Weights of a small image flow-matching model: 4.75M parameters, activation silu.
Rows from block 7 of a small image flow-matching model, named by matrix and row number. Rows with one number belong to one channel. Each number is 128 + 24 x the weight over its row's rms, rounded and kept within 0 to 255. All counts start at 0. Numbers have three digits each.
After each channel's rows are labels from the 100 images, of 14848 (inputs lightly noised), where the channel reaches its highest value: "top examples" is what is common among them. Only what is clearly more common there than usual is listed. The data: rendered dice on a table.
# convs0: first 3x3 conv (model.mid.0.convs.0.weight, 128x128x3x3, each kernel summed), inputs 0-63
# convs1: second 3x3 conv (model.mid.0.convs.1.weight, 128x128x3x3, transposed, each kernel summed), outputs 0-63

convs0.74:149136117088188107132147142133099111145132138124145136141147114149159137138158130148117128116146114075119164166069074086137139120135114137177157121107111165124119110133124126101096134132152114
convs1.74:112099093101134124128145129165079088133129140097102121104137114091154125098114134126141104175144139118143102130119144136100129123111145136097129118114151106113146210119130193137132131093141138
top examples: dice: three

convs0.98:087128131126141118123104116147170115118084173163147124093129074129125140103122158140141112117086122105123122109140117115150115110114121092102170107157130107143103125146081115153089114125114088
convs1.98:142103108121109113169106130123132118139135128105104103128145124070142086115136128144090089142156153117134161173092167130141114137091097126140134145123137115059162108144123134169129125160131104
top examples: dice: one

convs0.29:112122153105136125099109084103123128128151126118120125160094138105084153140165116127112131120105126087158130114174131095139109141124090124164162095109134114140092114141154141168123141114139138
convs1.29:108139135153111160134122146130117144142120099155140114106167153139117138182068121110136119139149077123096118122098150104128184102163196103144153145138154157119150138094135153125114143134178151
top examples: dice: three

convs0.83:148140125135182118148070143117115129105158134093114118105111107151147166075107115113141108151155125103129129170052106113200104148124149099141117115126183166139162099095114154148115107079152120
convs1.83:150121161163116101117106196149091155148136125163099154156087116120077108190116109117132113132146133148136140110091165132096113127113123118136129087120159123108120136145140109120130109147142061
top examples: dice: three

convs0.125:101103146097109185110166143137120139205136134101127115095149165124163142127153108153147118152112157114118123124133163111118169132129156108106156139120148100105144158121189138121120135164115144
convs1.125:098179102148112130137131089137099140119156100148124168117147139148106098110150142132110147169117122166128145150103157130145126160132104096134159095150120139169111099117177158141170137088151133
top examples: dice: one

convs0.27:140131102143149113107155132145088165095079129150142122138102067114153140132105148140134123128129134134108113084179098155116103139120153141125122102115135115155128110145114092141145119134140093
convs1.27:095096154112141140151129141132141145159125094147135136136186135154137120131104125114130193103126128096127107130160083173131172130111150138144108119142127121123149129147145122138111152141099162
top examples: dice: one

convs0.41:118114095105157106146122129158097146125059141146093139115137139155119149057155118116147115090142115126117060114149140163124108100142112106098111126166149094111114120179113145130130112127127111
convs1.41:113096174093134109161144118135162127143114143120155106139140138076127088186138119076095154122138125114123131130160111095127100152119119139138181152068107129134112141122126093144104143156098124
top examples: dice: one

convs0.100:147098145150155143155121104151148106167168119088154118125121122169160113124134121192123107146113107105140134152144113124124100125135141093088142089099154158141085154139100103107128121108141095
convs1.100:136133089137133133140139143119115147113122126131106100139127129110123089161147127104126105168146163117143133160127136138153138150081083101144119070150130067170134128166139171112120101143162134
top examples: dice: one

convs0.0:137121136107074131135099123176103132125117124118141156129101105111115135128086119139138127125093130121123111146106102121102133121125148103131096096158116119133106124154092129169147119087101098
convs1.0:109127124121170095159122133134081135145123113109119102187148147144152100102160131110097151140164142134146144112101126126144132134041079146136130122112110142101122128128143171133145126161163182
top examples: dice: one

convs0.117:127116156099168124150105101123100130118125135131126116122147110148106126141151120098118121108140129096108135187047087088140129099134133075101101149083101163141154158125112138095141122107166160
convs1.117:134103133147101119143117136153084149141125123103122105100151108109103120166137121108180107146136124125161094100119161121136088107117108139144123125148127098084105101112163099106184113133112093
top examples: dice: three

convs0.33:111093114119150157097147118146096152097092097151145137117105123103133118140130155119123159109150097129159140162082120123140117104127185100134092116141107145118107144182108139132153126089100116
convs1.33:105130141124128153166113137125162109158115146093140154089149136099095152137103120128173146119135162131115129114192115135143180148107074151140170140101161175086147097120098152144123149172145143
top examples: dice: one; total: 1

convs0.66:129120089115080135081163124154137111138145099128097092060151132121127154146076141123091140152141139117098154159086131108111094154156134106122131130146153147122146083117140138131107109130130131
convs1.66:122099121154134117124150133108099122107111100122166142159070141098112100116158087141101109123124102109132104130122109166095140129126136138136130145124132103117089136110135148082123148117116101
top examples: dice: one

convs0.44:114165107092149160145121076090140159127101148149126145149094090138157125101105169144143128154144145097145062169120122140174086159155113114118113117124168166135124151102114122157132107116165100
convs1.44:113101141138120153102159110140186111147127156107139142116125155140084169127121120125136124094138135190120118088117106131092087091150180147124157110099122084120099160125128105113083137141108113
top examples: dice: one

convs0.86:168126142110115146166111132114109159118107168129118123144180092149115105115085094118106142135134092119118119156160124147127123123089107116112125106126129136100091104163113090157117115142130060
convs1.86:106131062136146154142133140188076137119169130120111134130133138078134127148112125132123133182182153076158111135157127123117147141142121129139114146160129112138140133130160170168163132073090098
top examples: dice: one

convs0.123:117150171146146102067136112119127130104069147139141124163133125122110110113117142146119125147126175154102060111184121133154080129194109124160158092129111148124140162104158086151137104131162150
convs1.123:125124100125146102147125117136124123163152152116092083096137117125107108082118191151096050147117142113131135169125182140097108135113151154113137176135135097136107102107142131120119124134113102
top examples: dice: one

convs0.95:127115160101195156118091160109109154134128130122142112173115139149096081136132121151118116131145143105117162189044142125104135127125156144146141093101124136111121095131139174129090134148141170
convs1.95:158128106117107103129150165146157097137137142125094153106113122087159121161130115157116132124091144135143155093099136167177094148147114108144105126127137161122132130091107144109139109091131121
top examples: dice: one

convs0.35:158151108124121131125161102147110114123077112149137100120103130148124148144116125121088085080128135108089088109116133154147170118116148111160135120171106171146120084108138118150147142097114139
convs1.35:108088113119128133118096116113134118110130167123147154123121133107115091093146148159135109144097106177101136167178135156098077136095136135114127116105130094108074127128114112128066135136120133
top examples: dice: one

convs0.62:183129142134102130150106125134158108114085104154127106085118081155117121162105117126120145124088131110157153098130080100118121124104157115144129104140075158113136072162109140107121138112126127
convs1.62:112120115113145118142107098117082114132128154116123100141151113097184135105156174133113110147136128127144154136141108140134119154144102152134132128105169135138093156102123147143150120140085165
top examples: dice: one

convs0.122:102123118160089101123123120114142195167118118074104124158133124129105120137113100140146127138111126189118131166066139145130152129145117143154142114096110124112144112123153121128123175146156130
convs1.122:136105153138138121093123170155086107089170101147136125102150149138134122126117134101104137163131118058161146168042121075112136111143110128146119117137126116157175114119130133146138119111134090
top examples: dice: three

convs0.46:106150124113120130141102121129099103108120134110117173123152167099147135177156129107209144103151181134116126120087130129162153129099136161161149111134108135120166137143134148150125148097122162
convs1.46:115135108139136157144130106106148116152147145146150101154114139170096126153112132116173126106124099144160121136111127093165131136133156067167101135134159184158155110134158125144076110150145118
top examples: dice: three

convs0.105:143110163116141091081103161113078166094120140139138115111120100134107129133117164120147139139123129084119121107165130120130115143112135150127149126140100131134120107136116138105122169142112118
convs1.105:106149120122122133093141154136132098124124114155140142120123121128140098103106115131119119110084132129149148130136136139171109132131157187132123095136142127128090172109140128146142153128136139
top examples: dice: three

convs0.1:143162153089136146104117158136087124089177106126135139143120165113126125140154125112157153136116136126139121066024158134134116104106138129180149137132163147125137115113122123124113158106137113
convs1.1:127084113106128168133167110122164103127130137097133099099136128128144167114120172132164151085174148132105119126119092108146087158157102142088144100139123099148087161106130136131102110154122137
top examples: dice: three

convs0.102:127118103086112174096135156148118118113072112111176129168136113110161161115132132109168136148119188119114102110112131102138133100139141113127102102123146062153123120130117123174114128135153109
convs1.102:106149131161125118108121095120154150139136120153121165099140157158127090103179130158135127082125105158138099114137122161113075146139136103128181132122105174079147158113132075104161142150131127
top examples: dice: one

convs0.96:094142135140136111163104135155136109127111135148161170133198161128111118121145145144108127101126134098120062121156137117151139127148117157135168134155162081159133086159095146111144114104125109
convs1.96:167121163127103158112160110079169131183108123116111082133125115099127132148140127134132085114130149183124131123158126147137141086104138068127118130110108147103157117151137141144108111145126128
top examples: dice: one

convs0.118:124137102103131110129128124159089124116149070127118128155157129127142139100125141104149109115097135105103158113125128124142143158125158136140146142126138120092151130141141117167152152170165114
convs1.118:064135137132158147141173127144142157134094170138142139130145125113122109150123127128164154190131134144151122175111120137096166105104124118109118118077139122148099155120114143149057190117145152
top examples: dice: one

convs0.69:141118099089091120138137133154130138145122131145112140132154110136123160116113122108086140159120106089132163167081155133147120139166125104143133130110164151115163128103146116156113122105172156
convs1.69:161115135125112112132129156128124165149153142127148162123078132106126103135157114149141116116159145116140128121104154139115103145166165132140146141098143092082120163116141148103104129130109075
top examples: dice: one

convs0.92:089128123192104117085127127156141112142122157131127107118109157146119116122107127204131116133107103134107091175242127148105137108133142128158085099130148146125132109121160112124153111130123117
convs1.92:085138107182127152115138124116178129118119143134119141124106112150109125127111136180144112118102130133140115142193126178128127112111132129107114127159133097100128108163158085096125120109135097
top examples: dice: one